Rows from block 3 of a small image classifier, named by matrix and row number. Rows with one number belong to one neuron. Each number is 128 + 32 x the weight over its row's rms, rounded and kept within 0 to 255. All counts start at 0. Numbers have three digits each.
Before each neuron's rows are labels from the 100 images, of 14848, where the neuron reaches its largest size: "responds to" is what is common among them. Only what is clearly more common there than usual is listed. The data: simulated grey scan slices of phantoms with and without marks.
# gate: MLP gate (model.blocks.3.mlp.gate.weight, 768x256), inputs 0-63
# fc1: MLP up (model.blocks.3.mlp.fc1.weight, 768x256), inputs 0-63
# fc2: MLP down (model.blocks.3.mlp.fc2.weight, 256x768, transposed), outputs 0-63

responds to: streaks; several spots
gate.448:097142138167094158129178118160146101082134056172120162172110182153138120095204067151149118116156178141122173088067141137120118141089137133113101102146196159147195172125098093170072145166067159
fc1.448:136112121154129164165168136129168106113160091130143095128039092144141154141128087073118086137146194090135115158120140218115086129117145186160134136098125149113120165091117168133096181176120114
fc2.448:136170162118123094138113151191102124065150133119157215156115176137167167088132148165114096110135108123083082153108131141093093130116091064133094115112126176114140112077155140148147145106135127

responds to: several spots; head
gate.86:120138138094116181113138110078105115125126100139122119078118145060116132180149110140115146168112129150081151115134168137143188131131068129112084084129083153121184154136177118124143126168140139
fc1.86:138126180105165152152143082131121120109131085219097138174185092083148157103147196103124147131131110195171135082137147174129126105210094129167098115153092126133122129138136137140159145149147116
fc2.86:142076102125058073122154100088163090121105136157131104122168087120108093108193124200132128088156090119095206192168116104108140182170114120134179141144108149126144120214152181127156158090172022

responds to: chest
gate.26:097110097082147163109112071167169072122113072121086138135140166162163122154096123115115111140114109171169104192070112158161121103146113097137122121150155206102174161135170121192110153104163142
fc1.26:161124136098169146114149134129122162103174125124157149084090027090151081127106099143128138104114139146166167110124146110158111180184107133137069115113109095155100162167148111134091116141167141
fc2.26:106088155128096107124218113133149108126108157119183082118108119083069148106102140159125090131151219136155166143153128114139154140139144181156064140135145148092132107134092106103157088161107101

responds to: limb
gate.758:171088166123097073091151107099124138147097082158096125113195156129200170112172153094197131131148064144130138134134154120119120061087164151131086135143133156147119157141130095108165084145110173
fc1.758:149101049133163099184105071077126140101133131100101136047111126108117093089091148151112113114126097142104112146081117142100097122180097095145158079095139124120090212137107072135148157084145167
fc2.758:169097096139150129085081094138173123194076114122152098195137088150182127160205229117130050103159115090125126117176148171131122177125114113134158151126103151143102113102165113115079147079101112

responds to: head; dark spot
gate.517:128043064172096133129182133148112117122104185176127112132138144164140098132155096113116130153163163112120137128180170185117102150078156187178135116127142202165161101152211146149124105098131115
fc1.517:129118196120089107137090133172144136151188102152082111155123119067188163116120163130118124121066110116116150151146193113098084125142114154068146078106084125067187195161098176042161143203084084
fc2.517:135126157125116077137116126042137098121125126163175105107179120146085118105107093155135126108100113200121115114136099109169192091126135114136101130145100085119106090149094041118150122178094118

responds to: belly
gate.351:068182093167099106125080084084110128222111134135118162148074111153139152099086078123158115079125082108146151107092138165173110129160103147146169153121142146118213172092113119198103171133151077
fc1.351:128181117091116099087087057109095139208164127127134165085073096173150171096135078136157134097130075148145120112122101131141113153138116166109163119114118174157171154133091135197121145129135091
fc2.351:061122096133135111097113134169032159185125093137113186105069157183149137141124159108099151179099176232174110080146158114119122167149129121116108106148101102130122144078103110085098121145170118

responds to: dark spot; side: right half; belly
gate.475:142133146173116135101155153123178129132148168126186095148116166126159133182130154089135120144103112132107167094138186065166117090107128114146105128138133124120128133103113125119120107085070096
fc1.475:120130114112106108122179128177095105160152102127158130043115161149097138123142093125154107080170158135104154129124098167109163157164163167122156134151110073127152162137110075144147157169151167
fc2.475:150116153172103138226166118185143098119117141170138150103097068097121166058120112142120156053177120119159217095082089085139119096100130130116148149150098095157169152104154154110164156156059194

responds to: belly; noisy
gate.12:093167128158105043114102123130059092098167180133141179177131097161102090180143149093061174089148135126144104165155137137124153085107166143098127118100088159110075148108142149058125110127102142
fc1.12:100138162154182148168134111167148175116131103074193163116062105106129085091161175086090139132170130121130116115106131174176166135130131150158115123105099084108074108114205134120160076156106143
fc2.12:063181107064078178121178105130181140109165146154122093098178128128135118125134142118133152112123169161066107192132161103183105137169119147119143118148171143130134075125102112139100118162158143

responds to: dark spot; side: left half; limb
gate.238:108073118073151146059148079186146183116113081154163178125141151133107128117165122144140133090093080150178121134131141128169154080139167172157126134160073125120110148082025142146144119143197142
fc1.238:136117126052172105076126139111115125137103108125104128194186111074115051046154124124167165115106091118124085144129088113116136131120097142087122121095151111171107156092091111107170084151151168
fc2.238:113099127114138149180102172151130170101138097199146177099099180152139076082151085135176110156112151218139154123083117154167134121143135169060125077184114169081042133106062167140122105090143104

responds to: chest; bright spot; several spots
gate.207:138099159168046191185180120093093116144137146104144127108156113161139127100160176076175134120139107111139153094096194111159126113131131112153104161097112109094129145126172149110143163145146094
fc1.207:094106126113128174116128100118054147125174127089149091175144163132131115095143129094174114166152205145120117135110136069073152126129114159124139148120180128074127140131149095155065156147075071
fc2.207:073155113146083131117105145102138145162113113165119109054109163096177172099192106143104154158119147104151151127146126146122153139111115132135123086082142151173173133133132141189141115097119079

responds to: head; none
gate.715:096133112117149128121134138102149169111089154122135090134083110108076139104090188110099092147056111112117155156144124113132116082113140165136129131177187071137143147105179114117167150095166108
fc1.715:081123109154135101159093212049111158086109119144136086111116131102140122157135100131123153094103099109099123125099139144159103158129152159157115117159151143206126209123096166160158149126170132
fc2.715:144104092052136123097133112138131138104117117110183146094057133136093162089141105069159119196109159130117149141137138168128182105099117175104188117186059154167181157101116117142138103139173108

responds to: several spots
gate.324:124048143083143158149143141113146136141144142180114109135102188125132083124184106133196098174129149117168145118055157124169087163114101101107143115125222141124093190135134094164134113131130069
fc1.324:168153150130106157090099105132098157125101148150132142102104155134107142164111102080121135154089142090126118160077152147160096140143153100119174089107162124127169163164145135149129126074098143
fc2.324:166163127152152147135160140024097122129087117127065077141119126091154110146157128136105095168095144115188154129135144078113135150139093102076142139099121142105141135143129132092141148161081157

responds to: head; none
gate.745:103138112161155146092116125065117121152145130193131129151082132116029114151166138104133164136120063172081112132156123095186049136107171149112089172084169136189184171081158075094132114124116127
fc1.745:159088157123134137133135102144088155147080095122146124112199160197186122105114057120132038149111165098131114112093132120125185141164124110116119108160119125077114088070152164171168128116129116
fc2.745:149147132154106128071132112116093145158145133127149120107122125105131093100133133153118093070118107086176143145075127117110193164105185122086179097148089120094087129161100134124138140188112131

responds to: several spots; side: left half
gate.623:100082099107154137183085123105165123123133176111132126089126121096111112110152082135113097215135136111091103155087147129136125159118095182138108112149071094054120152131140060125153081152102130
fc1.623:132111156175102152125156089100153130149166117107128141207137064072144088123110113086136105121145087131163183108153124092100137135154143191140136157136145060211137132168165124124170153141133078
fc2.623:156099140135131137061142112166134096148178176111142140173152111164087124044158135151128153142162141170157127148171091135125186154091159132155123119096144173154183095116155068137089143174135100

responds to: limb; dark spot
gate.663:114111112128168130123089172152168149134085142136175106134180161108155182126067136178142153175103126106192067135097147175106157103141114121166122108143188164137083106103154110112046122162150163
fc1.663:109111100153134128165099121112156121150132135108142133129193119131184174093063109174152083160141134127165082110095150145098090122113107095097115128151250140123136081166161121130078100169123161
fc2.663:107144183155140109107216161202070165099112119106105153119179181067107075136166076148127145116152167126131177120119118167142105108150107157092132148107104113108120173178090146160166135153097140

responds to: bright spot; limb
gate.275:179193129122118098139079149156125086165050085110107117208118090100100137100160193100140152061085105149140172192087145114154078088104148090140110132139097122140169119148179122202137113067181118
fc1.275:155072114126149112150110157098124093125178057170094058086067100117133152098151141114086110156112155178173083108163127122156163124143135203142101111152125113092057128137132125099109134158100115
fc2.275:071072087177066135041104135122134122137165149150113187064153154113166118142143111089131116132133117169075122148110117109152129179130151123106151109099150192165139140143177125162157128174090168

responds to: streaks; low contrast; belly; bright spot
gate.425:119116119109100115158172074166111166126028146148164106103172172159125099138110137190061151107159129105141055155143136160127089163122102218065176097167102124147155128137117150159167088154092130
fc1.425:155122182119095091182083144122173161078068093116159107152127078149141144118165108179116146156163164154130079091102100134061148090099147118133142184163124101124127095129146149144189111182039068
fc2.425:134158159156188136054104126132158149214090153122132113088188144119130036123101180172092154135173100121099025176136129128139067094119158131113157144093189097096128067056106145117132162170083117

responds to: side: right half; ring
gate.208:196121129113151134120180128154152128159081104160105179150130155149113085122146181095132093089133124075106129110145144145187190168169151074096078118088087101148064133150099147090126135151142140
fc1.208:095193118135113124164142138120152117150161130132166169095091095126204108062107179124139115130096156126098122126122153101110105161116162193096107162101099153148138113121111130080129087064155077
fc2.208:092138133102155164117140162218132079086049150112116102101150093138130114149121057170121109113099135164175074182104154137137143109109198124177166121150171129012112167143120119154140097145091127

responds to: head; noisy; low contrast
gate.266:152137139101162174044082060142130081116115137127077188160141175136180165170112096157127161152152212085116171192105102104120157093111112142086131124119191177120165134112101096072182128170101148
fc1.266:121134133176083066186129144091107181115079139076162097106115082047083136070159136157100113116057099147124094122178194142097100173173113124126145132150152103110119085140137130152049078105185100
fc2.266:093138154075144106095084147161113117146103156180156106180030071093100088136099152049125110099119133159117140142134067121108152122090103129149090161064171100134085135157094128140185146153156155

responds to: bright spot
gate.759:101108129188121158114126078047137158200089118115125055135121109107102169149168163157145151135175059096101108171068087103120195127105104153111075136159156122109152126161082170136104119188133108
fc1.759:071142113135158079097086088058154208194106124165109096182132109087084120141129155114148121108101065129141132160091127098088190143154116133146052138149129098075120188151081148116127084136161145
fc2.759:145164154113115134145118107110146111119139096100129132116158099123160169141123099140151150116133127128106137140168153113171159079081129092119139145166125157133239146181105100157099113093093106

responds to: limb; several spots
gate.138:071116101192138147185133070107117117133160137154154106135118112124108097104110121106061151089053109112202085182093164125097105143152153109152138108152127102066104130133094098120128142157174101
fc1.138:162139128074126154111126140128129114177126155098132212181166085087111130118143128193087113053092128145116118089130121064116150115109101116177131182148102100115117077098158166089096119101161142
fc2.138:158206134144140139137195144077129103131119128149101132085135100132149145116127121133075110151114120164088164145132129158184133064120149157079172095116138191153083082150101156125129102106040150

responds to: belly; crack in bone
gate.305:115133114142124088072103109156173179112174159150218133092192095127125127150115104200105089089161126103134144134147095128109126170111191176134161157103132118067136096120150158116118069138156174
fc1.305:122120149143158157102102167104139156155169138113149098175115100140136154133136130184146138147126105124127125122150163144121185166101130126110128145115120116111172094110084186140149160111138143
fc2.305:132144165153080142172111148155099161098125182156146119104135087158162121149145123137089094126120140073157115186135151122094104144109133117077153080119139127099176123162148145106083108114162153

responds to: streaks; chest; dark spot; finding: none
gate.200:138173128121140137115138093168122118116128151133167118072161136142127128158184081129149104099188097113087162095070151140147175127139153095109110126178129140178190145083122084132150174134054138
fc1.200:146187153157147148176121108109110139119145192140139073119162138081172124169114122125194154111156111098151114146148129097135152140055158114105125111171117158143172138100107093091121152134089112
fc2.200:126130153100076152103141097112085157115125103123064161083158128081110100117138158195084139108157091130172145200074143154107162064157154141201119117129110136145122111129141128109144144158093178

responds to: head; crack in bone
gate.167:154183141127124152135140125116138132124100134145151195133130148090083110106118173051109109094171136121180104176183126119160119098077120135172162052143104160093084124153114121075104137099107098
fc1.167:071089171173069075124162124092129114159157168117169103113126126165071127134108192171085135085080164175111130084092141129141112176128128118165120128143078078184124158144088079173130141146129083
fc2.167:154117137129105119131072120114094143168103114091101130184103131153082160092145092143141137139150170130129118094129129122156145133085132164143121119088132180153137120174139134158129104113150143

responds to: side: right half; dark spot
gate.75:134060117160151122079109163095116153174171158122143158117127094092139117145173062096149157144129183156055126142147130107085078156083084126122161150128152101169091173103137150167112179195057119
fc1.75:165103032158132077118062109177083193134127123123143105112105146113143140157198078136138125149095139178074159131140094095141154134134084113201165141121143068114122141151124174145111139163095149
fc2.75:147124125141158155145105142130158147136053061155126174143138146121112053134145129147129102164110184114101097095084165075128112136129150144091104118178115148169088081115208148160127152090115050

responds to: belly; crack in bone
gate.281:090113174107164138166118144105047108159064125096158092130151095132179127128187111151169148137134151092105107146179090113172123164169123148058132095141121076197126126169170197122104106102087113
fc1.281:133133082129053066128164127127143102130164097128118092085067200079065138105104129189119146125105114098121138115089132177136152107156148123126176166130109173145137102101091107098105159127185070
fc2.281:104079112123128135203065101140143143129112116101129089103118156194104100085137154180080094077086190078087133174067170149124110143156106141121092168151107135128085081185204136110114197125078125

responds to: head; noisy; low contrast
gate.568:084123114110124160084172147158190080145111137106136182103140155108083172126093186147143091083120146123158119194164118133160118156100145149117155124064143173160134135139132128125136186162152136
fc1.568:087130126116182184097125094096118093140139135107102135139162139103108169126120124157160092091160112172108174139116125082141115115086157111133170152117175138182149194147127095109149213130122133
fc2.568:138124100095139095120104112068161141119151081114182107124152105108118183150154185083143137131155155162089122108167093132146107096134137127146139121113179143119188115114111178122112130075128106

responds to: dark spot; limb; side: left half
gate.622:097148130085119112114144101156118105111166101118097097131147020095119118126136084125078152120104127169115231126111112177125194097130144116109098113159117127139109167143187162151088101135135114
fc1.622:096119154155117175114182147098154073120093145186116145079129152170161213106125103105103135171127134092123104190135131142078158134150176083074141187179120134144119102163128096131123112169122141
fc2.622:108112113129073102160109194103137103145114110136137104152091133143135095111164191151104134116167110186120114148095115131085144164074150169075128105123168086114052124120138144117100147123121176

responds to: several spots
gate.437:128129093102184109156145109110112176095090107096135139144164117084101124125130154148119211110147137110092068199131126143125155069152093159101147050090136115146167133151097151125125133131144165
fc1.437:074114108095131137158135189076114195090132131158111130149140113123093104171125121080159136135118155084161115154112115126161159109169132182133154081115104140146078120109098106105098085136202125
fc2.437:088138114128148181173169163101105127119146106097166056187133153173127066171098161147138121181122092150106138092082106146203142158114104134171155102143098093156157122142101126088129090124102126

responds to: ring; chest
gate.660:169085132119135137104220110145145064126098177133146182155116113132091166094113183096126144154103109164128138139148054114096100120114139094098136141124168120132097097147127158163061153127118150
fc1.660:117122157102094095136131164137102113117126122094175185114144168160201182125146102121146134141144172115127126130127154097102110146122103102091077153111151186109104136148056166132098153099138159
fc2.660:125097107073142115164135113093100146117099129149119149115191156172113097147104126145123123080130144116094141120077122153125090127097106132134121136135090170088127117118116191076121089121202131

responds to: bright spot
gate.59:117140089133116087121123089148119126096086124060109102147117130125128133154116185127124177120161079103096171117141157151083127089131108124156103127104097112184173120132106116111094101145111158
fc1.59:091220109178103104098151169129130067095137122159178146166078113098131110143121088166144084206093129115090134167131182185093102124134108083110175091109122145129096140111151081110083142103145113
fc2.59:092081088106130142156123097146155145115115095138119150088139189152153064077121109139086097123125111133125097079102170080136069172136102181092149122110185135090116162153161108127109148126117110

responds to: ring
gate.54:140161189128108145105096132105163088128101092098185138136142127109145127158158108111157072164155147130186130061051118135105142168175153170127163116181159144111107112114122143094086139163194153
fc1.54:119075118114159081198075159107135134099159128090166179144096140142113159117089138143181144067144159084121102146125126112155198143096055140127113230107137192135199122153167107142107094160114122
fc2.54:152134107165124145127152091163129104147104112137133105094115123171172116085125104128105115109091155147129119158122102142167097120209088097110185149154113062098084126102165140148098171168098148

responds to: bright spot
gate.640:158107111096164177088144055133144128196175180131113184170124124146136135132132194139161141136152085080160162172148164102068110095106126162123118139140101114115173154148106109125098089102134130
fc1.640:142084138128131089108103212139176120124104147101142140128114139104122149094141140144104119114182156150091186181077116100142137156066176147134108075085130026182156164125102137092143074123159127
fc2.640:092078188075133098091167103097091119111100158097098092151152155124198129107138125087178183084071099122163112119200085128164096107159083106158148127202156112131106148167104100164151111182135127

responds to: dark spot; noisy; head
gate.508:169121121106197067109157104157083146076156156161146107213151141065171110143111145116109134096112067124115162117109145128147138116158102117121125087164086160139162123170108109092086173177080120
fc1.508:169143138093147123172136108232223174090128169122120114181092117141136120133125161124140100123092111117146097145127168138147147158123148189091094196152089171028119158106153137159125158149156166
fc2.508:151053136144106123094144126105095114118123115129169112098207101133154119155131139168105176087163133109148100083142159078099135136153126168139113139191148197143174138120162168078185077194096128

responds to: several spots
gate.535:131106152108150140156088177134139132126097044177140123137134166106097151102103118125131110100105151124062110181111174115066125115113241063092156183073100085098158212113160130140100108101177115
fc1.535:110129110129154086178085125171117117152085131153103144166068163123141102045150076137103103126089108103081137147134087088158121155133140133105115141162147108102151136097129141082103123089122173
fc2.535:090121079114125134219140176085125104120081132105182094095193167169139100160131196164139159153113104148142130150093103107153156150070110081133132099096110070078096105142165135133092131110157125

responds to: ring
gate.749:114200152103205107150162147128129046176125093100100116171140186111090129117104114140110190089165148121113123169111106112179108083117106084093148153137207110142169163144148123107153102158136117
fc1.749:204154121066202173121101127157170114148130123104136182115126143130128129107038122175121091137087087196106094162092087119169142190177034124115115140185115075110137096172184163115165103143156134
fc2.749:133136150123095116117105171099061220139130115108131107141223151160150157099159151128075133181151168132126162117115183125101181178104086131117120117223106093100057113124132138164121119130072106

responds to: crack in bone
gate.77:121137128078105172145124098199105177166163133115108141137115091131120144090090102144095152092115132091179108101133177093107150121112185169090133112145156131167132100050102159110034116061149144
fc1.77:149170119157177140065139148121110164110077122144115152130158124110137087085118100092096111130089200117109064042139109135069107157139141125098116133136205140149092125161079111065096112091165120
fc2.77:076082147155169174128109172174163073094103141149162161056120203164153150158132178125147114179177153132123135116153170131150094118184122154104120150092171127109153175101141089122170086111129093

responds to: dark spot; side: left half; limb
gate.539:138165078056177079121139122145122156187095056065175126175174092109077197084140073126131142082126100142125169126104148169126146096126148123103126140179147105119155070135118176163149139132068143
fc1.539:078136126168082109146170134100170149115132140209100123088101128088077142104173128156112127099140138140154158148111149176138129152150101114151095157139197139125113123117114142134128105177099163
fc2.539:127130126111035096143092177089110145176106103106117137089117124138110098146095096098157135144172137133189081062132139090117111109123151080160119080178194150148104131141160133193130083104113160

responds to: crack in bone
gate.577:122142131115109141145131109161125156144161139094155211199150110150089129115108113173114121112145092156203090174095132179161161116139140171185136072071112150142115145115143090145101150141129086
fc1.577:121135138131133139128116109143106121140160101109172176209182146124146128152066139152110180153163122129109048154079138183121164114147148113134169078144051109181141101175109140121078165139133075
fc2.577:118073110157107106149150107100155131147098138095140114144140137100130111111178156125127113128116169136108075137122077113156141158078109128130134064160132098204155096109174157172130122102099113

responds to: noisy; crack in bone
gate.679:203138084109157124136150117145136141160130127104137102102110157148174169123086092105112074102132067093098115097068182134118174118171118145161194123134146152157182174123149122079119155151168085
fc1.679:044076135165125148132147116203110093109151180142132087158126118132173098122145133093172129154170129166072124157131187144138119117200136156149126143161128085074139109145138129169138121160111166
fc2.679:145169136116095169128099142150121156174184142141142106152140163077122151127090113104033112091132111142100172130125124142162117095094173156154150120118119113141116093148108123135164067128114140

responds to: chest; noisy; none
gate.747:146156119111083121167139158033099123135111192136179103150115137143149142097181129165187152073163128149119168146099098093120103157113113162074155110154150167142098122140154128115104129116137138
fc1.747:156058134087166177072137123192109117120156110092108199151154113074114116143121150157137140156158143178137104104155148164114137052135088076191147140126168117152137107137108149152141115157144109
fc2.747:121082174099145158113114094136133114126079116150084140174151149149124131141129151080169162165097150109112152093096134102113155082021130072132116147114181128107123086114182120183090128140115122

responds to: several spots; side: left half
gate.10:138140113133104123059133128151169115095106111065120090129183173120159076068105101157143100138138165121199105098099114140069139130182170100074172122168133097122146136151140115169135089142143126
fc1.10:120140166120121093143192095118080106117084077131104098127135100146122114092160083101160138085165122145189089150137126176095167080085085142130102157141130053099097150130164139132182173121073172
fc2.10:162148137140173067144132117128119175120129086160185176029156142117162124039071100144089168111101121090159068136141088054127141139145108177141088112146149162140143133115128150161152064174137092

responds to: limb; bright spot
gate.51:102136134102132125125157125082131104153105142069195137112155187137151158088170142138138162125178139121111070134192117113106123129151164107078155114100100162131130146084141190170174133105206103
fc1.51:193097145094111126108121143076070103087059097099179164191139114184090097120141083130049130103127142111161077115167122120173110098104149157099159161168103091118128176106161123116141136137182191
fc2.51:160154099085178107134157172118208117137158138155091127105131082185146112154149106120119163163107156165096109108155093085119087195133140152110186134112102137128120106110079127077176092177115164

responds to: noisy; limb; low contrast; none
gate.712:102153164121112133081138177149125119155091072062070199105120135176170150120160159069144149075155090083142183118132109127154124107131139120105104117138137151150154131175106110081183142177099173
fc1.712:100175178128110114115129152175128152167095066071095151075121127166197107111191124097111147095111123120145193099151065157107170113151119125139125110139165130092122117133119133115148178193102130
fc2.712:145164135160115128127187172142157133124073065105145121155147129131123171181214149111160142123107105088153121134168075170165136113104208108104138152137105149123078109136114101141083119113082143

responds to: limb; bright spot; several spots
gate.344:131110135057131127122153099162173090146089177059111125132115097121160141036072095113118109097078137151119159171133083152117123115152129059119111155142085177120129126119119166122140157029153179
fc1.344:175164096109137146122123140128152125129161095117122125093093154149148160158158117142130117156140085188083168128147141121105138120157111083089089140158100085185146156185120143155128090156115103
fc2.344:116097162163119131153093082131072163139161179111157117138117140105103125126105121094041166118134175090171163098171161120077075099091179163152104137096126133172185126124154135123102098154089061

responds to: streaks; limb
gate.489:114199197111144127087154104142087136104164154089171143122115134139094103117074081099080130114140099149155071177127164140115128157152139105167132169141164137097153034143145123135120099160167192
fc1.489:139117127150115154126131156111131126107172132085157119176187152171136150034036164137093071115113117137183107161128117146148166106137121144170126101178187128102137111144172108141076157175120143
fc2.489:160152153161120126149127063132168135096143128090148102086136159117091109160111073106150173107120113123108135181154131133143078102127085092088116153082134065094125146125110094126180103142052175

responds to: bright spot; limb
gate.298:130168178084122119121207125136121061142181148107162159172134059118147116190096110120197114115100146114174134137119140170079104116118141143100131099097063122101155123129148171154079127156099135
fc1.298:158082126104150139128095133128063131112139145107159149125162128126095070113128104129103108079081192158142118136153156105053171155200145146100134083080119174105121133111090193172083128133159101
fc2.298:128166153139152147110155130110210107119127110074124115185141156113164137086126162135135125108153143123145179158118177149167107121123102173066130160203143141175119103095113133130188121110120143

responds to: noisy; belly; streaks
gate.375:129131155114128177085165121134135134100072098178144123074154156037147134104106114145076114066135188155108090081108162136118166115055117105079179158093107142110153178146114120089156178158111124
fc1.375:144130141118122161115122171173142113101167137129122140100170109060146124074143142189092105099120169172078065118146134136059153147034112089087136126058120141135161113107131133090187095199108114
fc2.375:108128105200125212101109163165167131153084083097123139113135184136108176109119110143168156119126182130079152107101165146153145116164174159117115108117141140127105040133130118181130159136076108

responds to: dark spot; limb
gate.618:125118098128152111098188119131098119123157132112187170106173155073137068133120109137071157131072176107072088144123113179131213142143130117168197100143091128125128153061098141085146156156145167
fc1.618:116076089144120136120193192084154182169119102128172107124113047143084151109108117185180161133147054107119159085077121157152123162126141124105083084105090092082140099114174113139105111090123155
fc2.618:136119194090166139143086110118091134116149170139158174121114139145116153111117142115077121101089217120158087196157105118119088102128200136132157196128144096152079111081089131139067100134209127

responds to: several spots
gate.251:145099109096175158087072094130082164148181146098119140151136112103146111218121141128150087153065126171140199172099122167189170141138118178128117131120126135125131121095103136109134123109170131
fc1.251:115087130184090058173101152138156093119132102139165134099178114129103129078147176085067110091133092118145100156119102101140116202135192175168184183100110090097102111100084125164172140168105124
fc2.251:130137149194145104143184125119144045073084157118097156133096156082108159114119146123101171101144168152104150128119158188063194089110151073125073150186127135103166128136121094187131070129110129

responds to: limb
gate.492:093128100132158127070096073106065133109050131143186110150103086127117153174150036128218187132170169124123086147135135135184116114071122182131117145086138108150112115040156153172136164173191121
fc1.492:142137153132106154141168107171147122132128115149132075121139137192159133093148106150146079142105040141204113158111158111085131155121103100068164181144164178184110126135106078094148094158070137
fc2.492:158094148194113138126125145101124105110152164102135107144125150083189158101114170174143113122043105097151138088141128097155110117163169121162068128076100137149122081148090159082127148152168138

responds to: belly
gate.682:107064131131165189159133188138128179169130052086079160160205121116125135147150093155058179128146079118124143105152120087079146109161084129148200155147113092149157115160107096116118148117131065
fc1.682:178144171096077154103158132159113075082083150146087167135155149116134176082037181159079134179156138168114127145168152122097089132134177078136081155152131141095140154118186095106121095128098110
fc2.682:166131114121198159110142105095153131105134138142119099101146152060122112118135106110133074127153134130113094138203113132084195129111139073092115034104104104096088149121143121135140102152133150

responds to: noisy; low contrast; belly
gate.106:135101196121151180149185117095124146184145078106086102106160044111132104169148172145145083159158160143149121130138119148120170124096138121135138110122161190084124135134097104101123121134144162
fc1.106:170160126113122198172142114152148133148113073125084107152129079105147116165136143131094079132149139117202105102114109096127111158073159122145133158161119156091133141181081134141139119130111159
fc2.106:128100136152120162166139194178198056153081112109061142147148118084164098149142140141123145127130144124101112109158088123137029074166087070085083162102112138132168120086111143181103116184161150

responds to: ring
gate.719:149116184144094137105192057101152096126128100089132212162126132061121063067149126151157107165077130079180164054114102118174163097111095151169147094117154147171161121126164099131107087143145134
fc1.719:090147171115116169061114121136094143143136131145120161094111095111136113160190177123148168182088168110187158128136073116150113147099113133140119100094122111133121136135138151155118202104085094
fc2.719:096111073099120136159097163119092131143148138144112104151079177110103181166132191075142097119189102150090146164110184091122152095131200132127126102175120141115102109198079155102142137109118123

responds to: bright spot
gate.24:119105106060127114091124059132159120171150125158131113184107165105137105150149139046145105059112127153134107184159120193078158142160134114117105135080088146184105153080141130168155096104165126
fc1.24:143133100132116192156126142188133132134143105163086120168101081190195176198086120058153118188092118160133126126168134131110092138084118188135110129123208082156129118130118142103131081138132104
fc2.24:149153102169139113153131159106156106145167111099123141069109115156170149113165161140105162107103119185112121132140118101101052132116120120117113059088129150108182101128145077107169138154082110